config.yaml
horizontal_flip: true
encoder_depths: [4, 4, 4]
fusion_encoder_head_dim: 64
fusion_encoder_qk_norm: true
fusion_encoder_inner_norm: true
lr: 0.0013
steps: 7500
final_lr_fraction: 0.05
Rows from block 2 of the fusion encoder, named by matrix and row number. Each number is 500 + 40 x the weight over its row's rms, rounded and kept within 0 to 999. All counts start at 0. Numbers have three digits each. After the name is the row's rms in percent of the matrix's.
# qkv: attention query, key and value (stacked) (fusion_encoder.blocks.2.attn.qkv.weight, 768x256), inputs 86-171
qkv.120 152:488538582491574530537459557452459502432525476487488479569540452445552540496499534490452450525484570452496452576463496464522560557440530500500518544551499505527494474524455478506460462508476525544458443447480530495505495509540487508590447520517496456526460481
qkv.121 087:501528438476498456489504443567530552501457485470536494416410566485453528489492470413573590420529540492503483495448462526475516480416501445466449500500491470501490509432490462452520539425442480430470503512480513430496556479547462448468483459530460506493469509
qkv.122 107:514520582514524568563442432443496521496484535496477540453482524471441502517479584552503484551470521458574506549491507538480469438409527535575489526509531528558458511521523521492425495540523455494476523516569590414541513492511445490528529482446467492550503562
qkv.123 099:478542483494523485426539535454524558491445530526483522421496462464516524541456438501518469494512493469463497525399427495543528464530516497505508486510500507530514550548510457452515427542517565504561459513464575533445474503549583510489524505484568491523547408
qkv.124 083:521511483469606558607442560409503444507516539509413555538461452550460510478507518529487514457493472486550482499547484524489554487479488490512484478479442482526500384547519520519529485469486555523529468499556437536572496530476497525533506441542465528508457453
qkv.125 117:551435504517477481465504467542498495567533475470539544465454501547486541547482490509536503521499516533560572499543498559462467483510452530527452468422494446504469548457542539525472504535540523480488417541493504461456525597454448511456487507425523465513526536
qkv.126 132:543502395508518536505507460473514526592519516517513536476474506523518467459537504437569541442506442545562509442536471503511480461514453494488481494495501447522495534465571446530524516488532475482504557539551517516534528470472525475486555408501452527508502526
qkv.127 089:454518491460564492592486540506483477426448540452454491531565519518482505466498544493438449444457562472452477526492491455546474573433509520520480533524473552504474468506500461482523487498416456478469494507484500524551484467548466501551472529556516495505455453
qkv.128 111:538467476498510491544500481494481472438509525536476491536532517493456465522525475566496447497466485617494545478504522459557531518602500485478518559493465489397553500587475511472548556526506511501630504440482476573511446488448476512479451553548475582565488524
qkv.129 109:526471486476469524468484526489533548422502507470473523458528525549493470535504484523522469508397509533478504529467475501468536546499520511496472490546475537411524531576582470417544461477524499527586487428532455521538527495465472467519452501524488566557412486
qkv.130 105:502444562506511407473488558496534513517457420460550483521454495542553483567539561486493487539502516462429461528440476473531481496427473510548475474526515440502512460551543518507517463479513505517487450542518506515469553543542492439517447455448581457435494467
qkv.131 130:459490514529519498529535491544562561452492500545533482467475510502497502456451511496554587500517544443451456529424449477532468534419504464528488554573492516514458534538561480485499509458486476544480544560503496492457519423511545530523498383470485462507483419
qkv.132 167:485529539483528541516571528553512510474492470542521457461434527545496527452518557423531596468532563489450487523432453468522484510424463514548503553566504450586460558492524521466460483465471531554484485560511489504489489461522533496535474410484559466458474393
qkv.133 096:476498578500466516453437463500460491524468512442535524542499462458489480551522587518511416481501547539418497530536485536455548456481506481485505461477488536465542460593571505471542427395490499479557487422522492500535586500479514467528489520507494494540418500
qkv.134 106:500505485510459454522430553461520492443483492446461441532523497550503462529547466544502387491428470533530461545579535501558516534516525490494546539477519468453502478535437484444531510530513517522567479460498522479498464489463517482467454584494457468476455522
qkv.135 097:436474513479478525485553475550456488540434501452531498461530482493502482497452515487481565457584527433519556497526501481498493504511513533499532434536538438547507522417522508499468513438443507487461517579493546535531513484507523487469476452420440520458546541
qkv.136 144:524524448560472474509460507581531483471509439522473519484518494539494461491543404445536494477460462599518542491572501504524510542539506463522525507420484446529526503512435550532541590585549496550552502526475451547419485505533502520482490524512475503457484483
qkv.137 095:544483529443514537488529503508546527430465424543457511500455506547494523498504507426550549443489514459446445484404434446557550497455507521553512521550483473538467552536535509493552457535467502535552496526542536522508494478569511455497440437540505458448497475
qkv.138 098:516537418491466466579575474484516535420543483528514577538564490444491544464468419563481530467491497570515484524538487475450522475589540493420486455455479547468470517509428531555504492592518518483624594423500482515542435468526462481462520488555508572514512496
qkv.139 093:500533474460570540536561468547526535518496468526514473494483450458504460429469515438530612506453569522430418461412492534458552531505483446554499481558510497540497514499540477469465497503481445515522516573479514467448462419495495513574509435509539532475503397
qkv.140 092:469456456480523514589533440443505525418460560528476468476552520555514469532488549580428526491487527526532468526483504538449469512511507479461502478471446514470492446552427439421464503483525457497536543485489469549536464474507470518462528479558485605530511497
qkv.141 094:481457561466462502478506478462459513556491486483500443437462533480553496556488507521447486472474457501445512523511484541538501535451467460508467475511526476544572540510558555449524442460551510560441438545565552472494526487540467418553438468455577429470464490
qkv.142 105:468493543516518493558445490519500384500509503469464468499495440554500448543551486451508440491502483559483425496474509505578517501536504462510480575538563516463503462485556507517509500480463460503459446439454475550509513444533562490482448518534515515467464446
qkv.143 117:482522542511494474454532508555494549498466486465528484467445486494509551468551560468534548506547571437458465519425460467536491539474447470532466502567522459544494557494525505446539435405517505504482519502537501508447559462519534519583463453526526403490431424
qkv.144 136:551500539523476459481458539474504467508484493505512494495511517520548457517527466480520442548470438557435495541526491496552489484530522461516545516459546473479577508531511498486517504456547510514459438501501507513463515538513538492482452598524549488502481484
qkv.145 119:452503526474532534488551487528532516506487496526527473450457471477536494482519548451550634456575577454446485467440471502502522533434485481502500558586531473587504496492551496525476476510487490545484516569552469455486478462547549539558490399529494452488469430
qkv.146 173:516525433486493512532531468522548525502509488498516594505512539461437470469453435510471554449461526497536568469498524483477442479531521556507496455449431498516488522502518510538455520559525433503606540524502478496516451516471438487472531477480445588536503545
qkv.147 124:476486487585494477472524476510438445523505496496534463486519452452557498499506505473523559530571481437492484456540531561509518441526451470541497453511544448528552506430516544594502510435446529402403506532493547515524536509519508525487479503482516434506569528
qkv.148 107:465539528456521486505491535421457518472509510513497513529554537467451442537498513522431436520473449517479468551470510471466540489491596493436539503456519554399517536524468444544513492467498541452538523436517538483573486563467446452510549575475560522572456557
qkv.149 117:466496516452534551485500493493533593469535488548522456486467511534531529432452574463496529451539520486505492489471505446490483482469426499525479525520495496583427520519470485476493462551478542583514475518501507440506498501527521521548535499459557430417457486
qkv.150 087:405466477577522549561567464556490513540464555480550436526510430478550473549515497470518533492494579493459479502569459552500524487513529489472591448450463474569502486486420482468509464494497520417463466527525551463535489498559522473495551507555493482530508453
qkv.151 089:502527464432547477486535467497526526486439530515461473473480522498491489509532431529525507536463474502491450533510454452520491557529527544523524562492506556447529531516461434505442536541498443553537467472474460548485455415549509497537533499486521590569431512
qkv.152 157:509485484568499458480422541500450381539433513506469495525505439503566485480569482452519419495482455543456487493549486497580501554508509476443518530485512478443538469491519489523564564454512523459495466445495475518503502479563528541451479563539507498491497481
qkv.153 095:549498560473524430512526469501563532511477440470475468460470486545510547526513443451505482489443516563487548472505444484467480514510482484574465498508491500503458549580560456502557461459523447562563481501510495467455468488538449437465422504473528471568408502
qkv.154 111:457485472480566455531492503501535480470513495508467516472452487520514465450528463522467493445487542565490473544509506484528506504575585500467511585518480542473548531564498494510545509553568495613658494487503481552472482494506479512508516477550520535552449462
qkv.155 138:498505525537539467487509498530529472495480461524517439495473520502509500473527531404526540529550538479439486501408446462565511514438455506538487511522575500567501528468541520494471483465497518554420492560473512502461504424562536515560479441513590420476519382
qkv.156 105:537510498549511421462453482500517440479505550500492495521561448484548502495583505471477428518518410522468470505472489506527554514503551519437534547469502536451531529575504429454521541521547480526532480440455519528485545480534485480491498598502564540510453467
qkv.157 105:526527456504567526553556458488498504479545434534516459457482528499466493439475409444546527497458498565458489497486457460547507541544530496464529527476454487515512480506497517510537564588535469570541469486474450552420479446583542528464501450577498495476529447
qkv.158 085:588459455488440541534475473501476548519505431483490547504466482520470544459531453554481508445524514502606556509532562566526553499584460494537562463400445523467547502458481488505524518635519504545465485513541544500518474539438510558463497486530396564508529495
qkv.159 089:548493438458536557517520506496527580512571540520540555508482472508496492528452502565457430521553468504563529545489536436457506499537508463449547455444472533472519524483507534510496504553500508514566535452510543460522453504441519493494467584426490509467555544
qkv.160 105:520521473496497492472510471592481479545530477513452503454504446507519473486527501447508541530545508482446485497462465532538508496505432459528493528516506438526476554465503565465525555550525561562436466571475462522445451441517525508515455475505481447439528410
qkv.161 127:512462515516544508499507542513550494455472430527481494500472488584542554521501471409515580465502525472448462466438432487569503527475466476571515581554533463520533558487547546494491510485540475593452499546467499496445514469590544500535438495491512460475478413
qkv.162 096:497493493500502443550432490436458522508588522503522473488571508482453455530484465544509402549458514543491546502524534486490506485542518494473476507488509487483495488575395511421527468559525526445565500370549521485545498501514507472462496577547509485510483573
qkv.163 134:453505534506488535496496479556501518505473499514484459465469485521528500498517530451479611521563531472470509475439473452496471525405490455520480525545540459589480543435529510481456471464492533501406455553500494464437531460515551494528462451528600421430508377
qkv.164 150:499479493504464497461511480519457518554470506449491553508499501454486450521494472508486499493520509479522567439555554525473467483515516518480513425467456515498524462435539547579482526466476461406507525496484497525538515524439439450461501460455431552537504592
qkv.165 120:544445518516442442452418528472482459515502499479528538477489510481495501571471481563419438529494449502509528529537545526466500484551521477454521408436495494494551509463483532493552496508502532470500472476517529498517547565480454461509504543456484466528533514
qkv.166 105:539548481476533469459545543553560563495540420509482473497484483508551509515502498434550553514540509505454513510479491467492543497513459465539521581539492437555476515543490501519506510471480467558506502510545510510409489437510505505564500423537538419490452398
qkv.167 109:532471473493537489540539536548504520400556456500534453466454535501476515491474460477495546475515571505455479550474476452562506479467442505528458563565531508488439504500543525424499499481532463569536491554505516533451464418521494540543507469473554513453448403
qkv.168 091:513477491453423537482465532459521482495461537481472482538582478554440509533500489577514436481455453561556569452534581575452478505535509561527507468430479559434470422513459556505540560546537502464547483422453539496473452605491497507403487573480485595521523553
qkv.169 095:529426558530470465423431529460491473553547517473543492488516517545504550554521491535506449545533448431555473479481483518451539448454494509542569428485499507553458461488498554518501492525466521431451432535457531553470529581482454470535472554449487486452536512
qkv.170 138:520520494486505565487506453441507549526510565442537546515468523414426473495437513532508489459497489455531534508497531499473441454492508526507484429505452528501467531461513486520433435489467456492541588538474543521563529503416464473518543478415420542572517603
qkv.171 114:567548465491538491513478485527501431495525446526469478502498546555529483459521465428471473457450435571515460526509539469527544517542506477513478536443532458472509516519451505499587528519528488565522428481530503539448466440509502538511501499492489503460511483
qkv.172 088:534468505540523485518482505538458475491486469483497526472560438498527523510491502504447437579507516552526455506496492475490492502517531528483577540525450486520557415528515446495501590527544473509473519484465534539487530483543473549473472537529494578502516507
qkv.173 134:514537487466524487514575490516536541430528456542461489505431515557527559438488551427525576490480558461444443508428500464561508503415472521504462537570473450510499539491565492473497485519521531553467516524469481472457471423554506552557505462483543477508433386
qkv.174 089:448451512440525488449489453493513479513450465509474541525464515468475469477523520470506550554524500424548493507464465562529548472503439468582492449512545515558536533467483566521467433503536515468439499493553530499496467512478480480511498469459523489480502505
qkv.175 102:474518529506486474501538533485547532455506460493524470530495469528476535514523546494487550537467576481442432538433506497477519482430475534531471496597516523520468501511525485448486425438503476519545541466465513489477460498518567504499534466523488454509442496
qkv.176 095:479499531476542503562505481519486430427495468518481541505566491557481507481541432468541517496504439553468446489446469483560481485506547458423521546448499505477562474580458459507519490570539495505576435465484456553449472517556478512500464531554488580497527474
qkv.177 103:543456561475484471458470492513454494443540472492478496520476499542505451530503506455496444518455451529502478566491493487582537531578521504464502554465554475510518508563463525475559479486550531486503449451480539519502443520478555488476504588580488514484472522
qkv.178 121:538528537543498487540530488557567515465492477537514457443492519589485559504484440476540517501455486494435480467409447503529475533503494474505456544512495454532475528510503483476527555486518462558469481502493477531432502430585539526505443462497524481505503367
qkv.179 097:454508495551506440456526499486450484497530445492531425462498533505535535504545512486442497526558500397481441541466428486537521485496479519544552513504588534519482525507447498518459479458473494454384411507506545471466572550526568531488465487469582396439530471
qkv.180 091:473531453467481558471515535509528537419539459474525520505447541539457464454533429509497472409448431556569539469560468465504523494564553487503512466522421543449457548552441527474557474552481525506596518489553442502551485510453514522460481552477414498465515538
qkv.181 157:481496453512497508494525478503531543489509479432548561493493530472468449481425493508476541444485525457508558453494513527470434476507522555513480448496449519533507525498554516549433494493517473485504593568496500490532489529476460485523539417427481539532528564
qkv.182 098:478475515510511446469526453518455500507519480444498472507475558496538552537460584555457536541539504437495508472483494527454527423508525500549475381523495499489449534510463513506450408438511499410466456566513484486562568554485433507482496534481482465502562541
qkv.183 084:531538430519476526529467547571438485467494508431535546478463563513537472508570498506430533469529477536501463529457469442584507499441532511474436517519525529512504495481547548492504518489479417535487544534575512433463597475485536530452526504528553501467519405
qkv.184 095:521496508481526549499543496475428521482586551458463521564569410453455489475491465580494451438570527440510509499508532462464470479469465485463533447536457515531538536481507453542476507501467576441521560505451525547490473546437476491497516570572462516518528587
qkv.185 143:519506459474457509470511434491529556501479495451544559520516561471406461502470511590507490497467475484515524492540511508445441449499519566513522436490447533506460503494547495524488478512536439449540560479497515532529522572443450474486546481440459583567541541
qkv.186 110:490515562467485475463549546543517540483533490494555460482401564543481531506481564435489540485521582472509528469409441519534544511475435482582497495508541501588481554478500518504485474460439487540495510566522539450478484523499519504538457400484563468504445456
qkv.187 088:503513505517486510491470473537437510529544530438534528508520501430478463548498603515462522517577537436515531521484473541512536440431527539516566412480509536486520477487530520518489427452508481492421468491487540469506491535444531511471522523503520433446508504
qkv.188 094:439532532481498497494531473544512512469555498457503469451467501534472531453479587529485577502532588452416499483401432451451537466452486467509533554603464469571514480469493498441494516462410473529449480557454544508452506476519582511534506441539511520526505449
qkv.189 139:442498547504517472508553527499469534506466507478484491515517488476549516513490588497489537525544579464404435508402414452507515462459475516506489515582548494546488508519513456457482438384442486437445472522504518478504564430565508533527513469506600425501500431
qkv.190 125:481460550531480489513465555535493475493464504544468404451486464530563495482503498429542525550547546524472458526507473522528494503433460449576533578558558479539528501502481508450506536507476536513425470534468551499464524492547524492544491463514558438455507459
qkv.191 137:473477550483521519533568517519550519492490457528508453476460529558505503492489578478486590498565574433495511466471482494513510518449464523528459504567488481592457506490516549460486461489456484551423490594490550475501553449549529489528520443475538443501471414
qkv.192 104:473490421496488524514481464472540506537491527524533585502443507461435522496480470484490584454508514528490549502488452529533529435530540516531426560538511514532468504513549504462533420435523462475513584497502543456534486486542550462516488398473512450498460554
qkv.193 094:507510426515478594568496495487455529481539489435486505509453538495472505485507533522495505466523533464541553505478493495481456463464496531513467523503488466552517470509486473482509470477450488440485547504561517495505513511477469514525550427502473487533504528
qkv.194 080:469530548466481461472422476523483479467567454494503490552493518506547474519443451538511494475547521507534433550507490468495589556467573512466503510483533451526507511553537523547483471532574521557460525438507481563487499533447540550545451529513473452543533535
qkv.195 085:538421519525454519458549589549465504577532466547486545476429450467525549532523520413542474480533475464450446514487423539490471459468458483506485451565509477519504548479536446449562433451506539487380538494461552462442552451520486556464451523484514505496467465
qkv.196 136:480511502533531512473497563451419440518455489523496521551476433477544451479549541452557478482534478537451477495507471491519552532461559480471510506574511505416531483464546489495502465463457573476482517473541498482539508451487498492486460527601553507475489440
qkv.197 099:510493439492454521513523420479595552451480482418559559419465516554517499513458487528488538496464526437422508504516476530478432468495537515539469553504481478503513484452477449471432469528476423486550566537485556483479486566525565449570530471484462468533470544
qkv.198 106:474514433416514486478492483455440539596495547499510492544488489469467544462487594509502574514589508441451463516512476479452503483447518526555542451547547448544538498428505443528521447428452466480429527521507527445457539559501535474587487481525531499492535519
qkv.199 116:553457506511473443475570487526553513453532446521557451416412557552509511493490551463516563481473563481505556482463467569501449440443449544517511518524499460567486523466503472429460508528530502531454521568508523463446493504485516467495469503422522430471479495
qkv.200 099:516481518531511520512507472480528501424529444485527459494534555528421502543499426503497483493455494566588580477492490493497435449539523540447463535486428536553524573580498525474458493600560459566559454539513477512547484467503494524414520482503443497553518531
qkv.201 087:490570508494463570464500462517419499527426446505480508533589537447498518509545468492454522477522524434460456483499565542525451477474466539479571500487546546493510452463455453529437474489451417441489543470524539471502528530524551545550500532502509573497567526
qkv.202 088:523554493496522498487546531493580458532472550497482501447445479445455499485475566486517539539530497440415463512531465491493464471537554530452469511508485537484531526455517485553483463476481467413534521436553555511526546533513575447513467532458494578534441532
qkv.203 082:496571532432544471505418465541441545475546558450506500525487518476481534484468535578463511558490507468542455509503476491470548462487538543553542475513452480490579450517443533518503507569478460529523425436485475524510539590540500520478466551453487530565500553
qkv.204 129:476480521502534528522513544496445430519520525577463435523520480526521525491588488458569499520538459559469463513473487547523515541495509437470473531541547459497514498487535455487563503454519531487408488466513507509531499404508518511451498542564575463404442421
qkv.205 093:464462508453461473432514539501487541514559508522509463464550539525521514528432468543480478514461530459542441487493554460536535521497516476481590493468474527469514527530409565522495574601473521566472465435461471524434471530514510521523459612544460476491525539
qkv.206 087:549436508530495520481564449525569486460488509511512439513494526579476451498543486475538425515416512579508499536545455526545459499538514462476521556509498531518526509488496495526549521566498474544472498509416530510435542515510485480467467483493559506485542500
qkv.207 111:490579483474497508488490494449473507476485446529456483473551519511499469541494464531459426506462473504547518539545573441530545474571514499528500473441514540508532427543474562559465477539537452540594481433518435523518483573516500468552513565525444515594552520
qkv.208 119:514534454499502514468506561498401485541518523523496524562529461482524504476513537522465460480547511507461403525489514500533515510471566457473525487547519495447558439471515479512501470473445491416428498482465531524480464472519505550525518558572487494481479494
qkv.209 109:487565473484518547490489501462410512572493490549462545538518439523449506515521456576482448547480501482493505549484531489452552517477552466470532441494528516488491446510488534564461495491524463471571483428490460496510490489535505507574536550516479567556555569
qkv.210 134:524531519493454451462482471545550587460511503492524481488491506534476562529403442551464473541496510479499561504527530498492518442519506523569492470460474521577488486535445534511445521586530492544567491536479486535497462549506496453541496483429484500515578510
qkv.211 088:507472496493466513494568523483476533533503549500494501517448456497484484488506515506508546425557492524556510483458523541508473501467539469469500544519509474453479489460506416517520530411438465480455583491534494517552570444494502473474538461504523461480493454
qkv.212 141:483542512498494515486425568468427462529500506515484519571600449469506512518485446509471451488513459494521480500515543495504565555499521451486552468516462506447519478545514528536510490489534496470533429420518452527492420560489518496506505556583467542493564525
qkv.213 107:534540525481490477438501510518399470524476535506469526576573495528488461540526450551475434572450452553498432527544534447552545544540573465444533426509513482486499464548503519528521532523564548536540459490510498525523477486468528497502473557500535505530475468
qkv.214 109:501455541478449464432515513501498524529511517517514465485609554526520537579504500499478458545521554420513469508519531471493473513508434523540562410521523514530566518505395531512497576553517485485523466514473531586422489561490470474547458545463529532480604529
qkv.215 089:502508499466500545467436481495464545561579501539441521448419477469476574515506466531434561431480518547475547518475458492482526505514479547475438505417488463579509448562540478513469500493514460544558499509496483476483453499537448504498542494536510500502537592
qkv.216 108:521496517476528578539471502510499459495510522549489479559471489492482440418587505489531541452491508554546461492511467528486524492500495454452464502558532487492511561430534455502496469400447498405481552485540508472534480474453483514472528463569504435424437522
qkv.217 128:491476511478492463425457492498472478493517532517484475505613459490559456510447489581448444496458466515537438510495484453522526555543483497540526426460462534508537439529469584498530517559495506554485381475493477571525437530487485544482470619507501484507546505
qkv.218 089:560515544515428485529520455526523511420533470512533489506499534472507543548523397485526455542429452535485471508508478449486502496544471480503514537441461579541511484571545531552448552615475498532602439498521508511492473476545527470484542479499497521510540483
qkv.219 104:460517437517506498494506519455397456531462488478501562534507450425569502472503483514550483480563506519478416501473455525498524562494498484459506527563508497415521438488539481501472442467495528450473492462516507451499510469534512485496458465605564471450474452
qkv.220 113:517561522496473492523472493464429564522535492479473517554503513528492543484415425555424493473494510488574526539490514492476479478509543476490535465427464510489589482564452581528489464540554452543552446453488487554501491602473444489569495474525431451483571562
qkv.221 095:522493433455465539560557485469554525520547528472508495481430495461467548437551547473494519461482491511492555442481487538458489475495476533500481528504509461569523543441540481498549421428513442426506578564543529464528538492519498525494544463488572523490500481
qkv.222 105:502470520472493492457514530469377517526524492495491486552569439476518490488513516465454490520562565501468418449527525539469538548456520456474562513553520453474483486463485492495476519486462555452404470523464542502454483508519535488576520482593541479486555527
qkv.223 083:547488521515475467534567468468509532579486461476539544507468460504512514502582499410513604459580578427527535523546454484485488492417517451480468466554506448459497505520488481486548492454482552500407499555515518434509564522483540519540493424475542492449441532
qkv.224 119:486486499539483493552533440496554508502523447518503518477420535565528542510521533448509570487496490551515538491462479492501441489546438510497457526514480516520434595465505456478552543514502504510502568562513474516500519475498477500500479455433537500451476506
qkv.225 118:497466450478471471577569469477613499524517495502544524438424548557459548488499542468521544527530489477449535450489510509452457433527525496553434550548478456508462511447543495460462480455462453523458603505548529479489556460533501436472511412489491462541462471
qkv.226 086:460470524501413475475562451536513522468537517452573545531478572471480461504452477475473567496453564459483574530520527459511445454501473512550503484465500476505464523475518502509413549488542486459542574464467530494543458530476526492468546491464420590572473512
qkv.227 101:529524524514515562450516571497408479477501545485469544527505478457509495456503474487557475438556437545539521463516473530505527539476538467503465533535504482425458483510526472536505515460444560443463537486548526527584499448499515546451474569538524516472461470
qkv.228 099:475462438463514496553507521466493502567522520556525428479477447507521547477578546475486515471570460479514502472485499559526551528508496503528512557508541501498515477477559502438537505388543545453405492501498456514535564438458456515533522432539533394399432452
qkv.229 101:502562512453498476498462504496448538483544499510515482553594467493472518519505478586492409531481505501526435560469496510549476520473517499508524435477528502513573409503455522545462525558517543512545422471500524580474457548533449505506474578533485473476542505
qkv.230 136:485560506501499515493468525459481505477500512536486505549584467524456524475462461551414459504490498512523534545550525475527502541518560533508529457462473552510574473525462601545512509520555481561540417487509485519541455564476499472509465575507423505514560572
qkv.231 092:484536488529509498462528421534600519506499455490525500404460496521423560541497501506470526514445484456542585519464457465483509464563540515554520499453487497525453547472445484493499499533555468477584457539525500540507499564537456490461539512439486496520469494
qkv.232 162:507503504476492467532576434535584530503514496451535508436421524538435493480459543482504556500480528492516575500493506496443464416502494517501434534496504495570458570498513505494478502498500446525493552543544521498473555496505473479485539398423499527535452504
qkv.233 091:534429605504436445486537471507503524443476490495530462477554483478565509528486430471495444532435484536475547470494488514512461490504429485445534526502423544515502575559505521458561567579558561517518525535500536562463488481503519500462486521454493560450548424
qkv.234 095:502521438524499506515493442457556493548486536424500507452404560478457489490490512506436542459470516519451562507470501504451480460517580508507419514511461502502451488485571465555444454493491439448574527511570518459529519506477503475531558488493472518575448516
qkv.235 093:482465595498483481507475487557499469485470527551492417499527505527475442581467516559532476510451449544478539548516526511522493529476438516544498469413478477543535503547501565441483567560491556555464423459527499532436531537526537528512456545480545483513546462
qkv.236 138:508419499534477510495539527549444488488516524504509441491525519503611463521541523421565496473538514468475410472469473554519505503509461471505521512506514478514503541502525481498510568431458542483412491502463499498490501470497525544465466450527531441465515457
qkv.237 107:496534464470534586581518489434479479530460486511454569523467480512414539466542513472544558445492542466498524446454463455492478460533559528451462517544526472508488459462564493477489416440446481449485576483534502461550521456525486499517546436480462467469446552
qkv.238 105:520526504474485483471445587456431503497464519533458458542553475524538482549492517505498464534524509496481421534514491479564545573508519462496546489492545523475564455540467558555531464547512595542497436496531508536524440493524476527530448611527564499480493507
qkv.239 103:539453518460463532458429491508409546516530497496501504556557465485497440518494512513456429559470504493456449485489480505486550568497517461525554450544539514500521475463470566485528480524513562500504398521431463539488443506472541461502459563502478510478531468
qkv.240 104:500463585522493490480469485523498485442516497562483492539582458547523469488459415475488395525516479576519457558555540534560485553507483533510497475477497478517538530496434583546498532515512561553512422467444499566507485472504472521511475537554509462459514502
qkv.241 090:473451477493544490528477505479423550462477494482457486567540521523504460456494528461505508519532532457472461527501494476480506526424452523479546462509534459519479480480468555459526476472458529513447526543449471541487498534498522499448477529585550402437572473
qkv.242 102:461541523479425542466513468492494551461514459500514539474560518531463553511481497549464516509511483502520553515522549477463477485482462538472480459491438536490550469555455559524429505574537476516555527537499473501457508541471534499511506479446439565569598590
qkv.243 114:498511416488522551517491433471545480502472505484463582521499504516432479477463521540470571510516464451509544524489491483467498419537565530519479536504505490547516496479519462497467437467485425447549534493561483460531552504545540496522517430430462540541458570
qkv.244 108:507545511483447517508491479486514577461544476495545482494539487526474486509487515561482534479427512471511568527562564457479495459512518559522548474479488493542523501542456474469446553561540476503532461461503456541503501594490514479524524490422405566590507544
qkv.245 083:482487505511426495488523530484549500448473430508519483518516547581573490566424452486470496527492537506520523493543482510490463466478522492514508492472561460571505476527480576509473520495474538622502459500498537539450427568530455536492490553512537417519546504
qkv.246 091:471545453448499531486521537500388449534441496474491559585486462423568506528503560495505461486565499514485416515504482537467524476440551486446551461583488466424496489484528516513463493376481537476450481485473528484499512549483525519536456478559481452439451478
qkv.247 081:538532555524524518477585466543519428453439480497468499425502543459476470487514523498530499483460445446455509520480523517516494460533512467516464579555497546471417543520534512498510560490461464507584564559455490481493551442537544452433528551488494479518453467
qkv.248 108:498438581515410448451538532550486497467512519500547482522571454506599447526533480496563499554484540458454439475505524554534502553459453494522519466544549479500524537447459531506543534517501553509461497486426482555501519509523539554478486498493552516473529448
qkv.249 087:491440545553537504470541506468434463522440562537473440508580466434502505473559545496532442500530556533549427508532466518462533533539499532516530500469484544512464521506471476479553496471523475506407535470416461461478510463492440536443458506512555521421468470
qkv.250 087:535560567552497438516520511545561519500470428519526467472545553526482463541494468499471428530463494496499498486442506471556477544474525497472458526494520473495547504503524523448497521627507498549601504449483473530413459541561496536487513573451457548470576442
qkv.251 091:478461539491500448511488427520560512504451511434482488450535574540436540508418441538495533504445484500494552494566557521522526500515516545502480504455459531533440524540403537492526490559462482483579510428448501488496541520473498456488556525437435530547494515
qkv.252 100:450518450434577560513463540462439435562514495494431532513465497515528502461500528471482547497553468484451520453481508533492538454473521461539461448510527424491535416505556508526467421401495503416441550456601464453484483526541542552545470456555531460491517520
qkv.253 125:512556502502531501469466543444427484517502490530489561532551471448522500496487460544462460484476488475522448537554497493504504547504512515502549450468511511421520441543465517539477516556485507508518420453515460525490445561507490520505516528508473547541580532
qkv.254 141:516489529478481456560541465543600549518505485459532487418451559531463545538493510516497526480491537454522591466467518516492435452510466516496482523464474484539444574513509495484463505512489489530537546558471510483469509513486514479498534463415496496527529482
qkv.255 098:541491461485519556459466528448488509530535515532513534537527465444535469517488553476479501534589491410449424485523492525451514516449462441564526514586560440542560406500534437440480431422480548466394458524497552470502494501554510476589488503508548437486509501
qkv.256 146:499501510557511482494451539442509424514450560526485505551492467518520460474551473505484497453474423519476504453511455470533506498506520511405507471519513485418502456465595441531493494444466512463493568471481471558510523473530541528469521534528454500506514510
qkv.257 093:457496571446474447450477445568471546506568474458550508496498537535506493566508494461511485520509569482549540594482501496518524518422420494543453495453479507573513502554490548494457462535550566484486440522478527459530483486508517473500433553474534518523563472
qkv.258 145:545451501513404405429516463555545503554499488453545463478499539511530426596499472539553508506496495497503484505526497570470457486564467534542500474478555478555551474457428508436513533548505498490475499508505585510484488500514515452439471541439510536511475484
qkv.259 121:518525507570471446501469551516455464513443515499535486518488508456555509522555472482523485438520417484521465483499492476517514539556554467431487473516544477394519464456567462516499517444428513444502552543525501538522512546510522571472541531493484533491495459
qkv.260 082:469518474451473506486467517501530477493545512455472476496521509482525478480506516558515510520512546495434525494521542467513521430437534509518515549498548463543429474529507544461426509489487525467519486439519512518505438525475500470515462521454473439469449485
qkv.261 101:485474465502514518543488521504465489387517444499456483537486443449569498481543485463468527461496506479525439467529440448557548504542463507441502488457517479454504523520559493493565504431518547463470498483483513568512477478519553578532441516528522434393496457
qkv.262 100:455525487456485577515496455434506513551473520490504563491522452525477522487505472492500548578483560511510539474455556464494502502430555521528495556492496553505414518557500469514497511579484520518586428488535450495551521456514481435525503558462500519502458550
qkv.263 106:506558507535510497470435513523477437424467504506500476576494496498477480456565512464479516439504468516572435454532490500599558565508541505457459480436536435505583476503551482509572493435519555545508532490543434575499430478472564533475466463578460436487464519
qkv.264 094:501436514494543451531479480533514559425481481464517418480485454514567458502507506546461535506474535476582468504527473481509574472553489492522538473499479446554531473498463523508575536457576525528527462483491532535464445442525540466515395528494493423491465530
qkv.265 095:504498574463465464482509482487530521468470510492525507510494560475522463600531441550555467523527507486457511527478503547551489434499507515520541519523490452493555523440489584462502498522485500474482437546479570507436499447552545460451509530538467485464530428
qkv.266 086:479477514449514519524463491474523512584503525453504601442525538483464499507493451515466535501469462509439561510472470504457406469476491474502460524543473504462445503498519514532477467576481449537601484477505529463481521499507488422455533534459443547513461489
qkv.267 124:503500486437457529525515418442554511579516499471527539449512502540452473453455482540477510542513586528487529513520509497415422500466499496559478534565473589546457555490530482506476497551528467458493481512486556419513551530480443446519545472486559520599492498
qkv.268 131:520462505393467522487550474517532574515530519442509467465530541520460522494481481508536491577468561474469494538515558526440469489490508557584480484519515542557493539521467497488509470593574471542496406512481545437523496465492492426510480494491504489528459535
qkv.269 111:527500514473487507492507499518489594503551499470464553490464529485457509476464506481454555564484621480519542547487584527458444503398482530546447496518446526560456521543511517513492463518496467492501460511511520471534470556452495508494485535430494540545488502
qkv.270 118:522472455472472555577596424458543531572527484433482578500514512532462520448465500561511554580488581504481536540470515467456424477487522505522502507563500589541419553487503450446459473607530444505517489514529532471479541468519512422542495471498509535512460549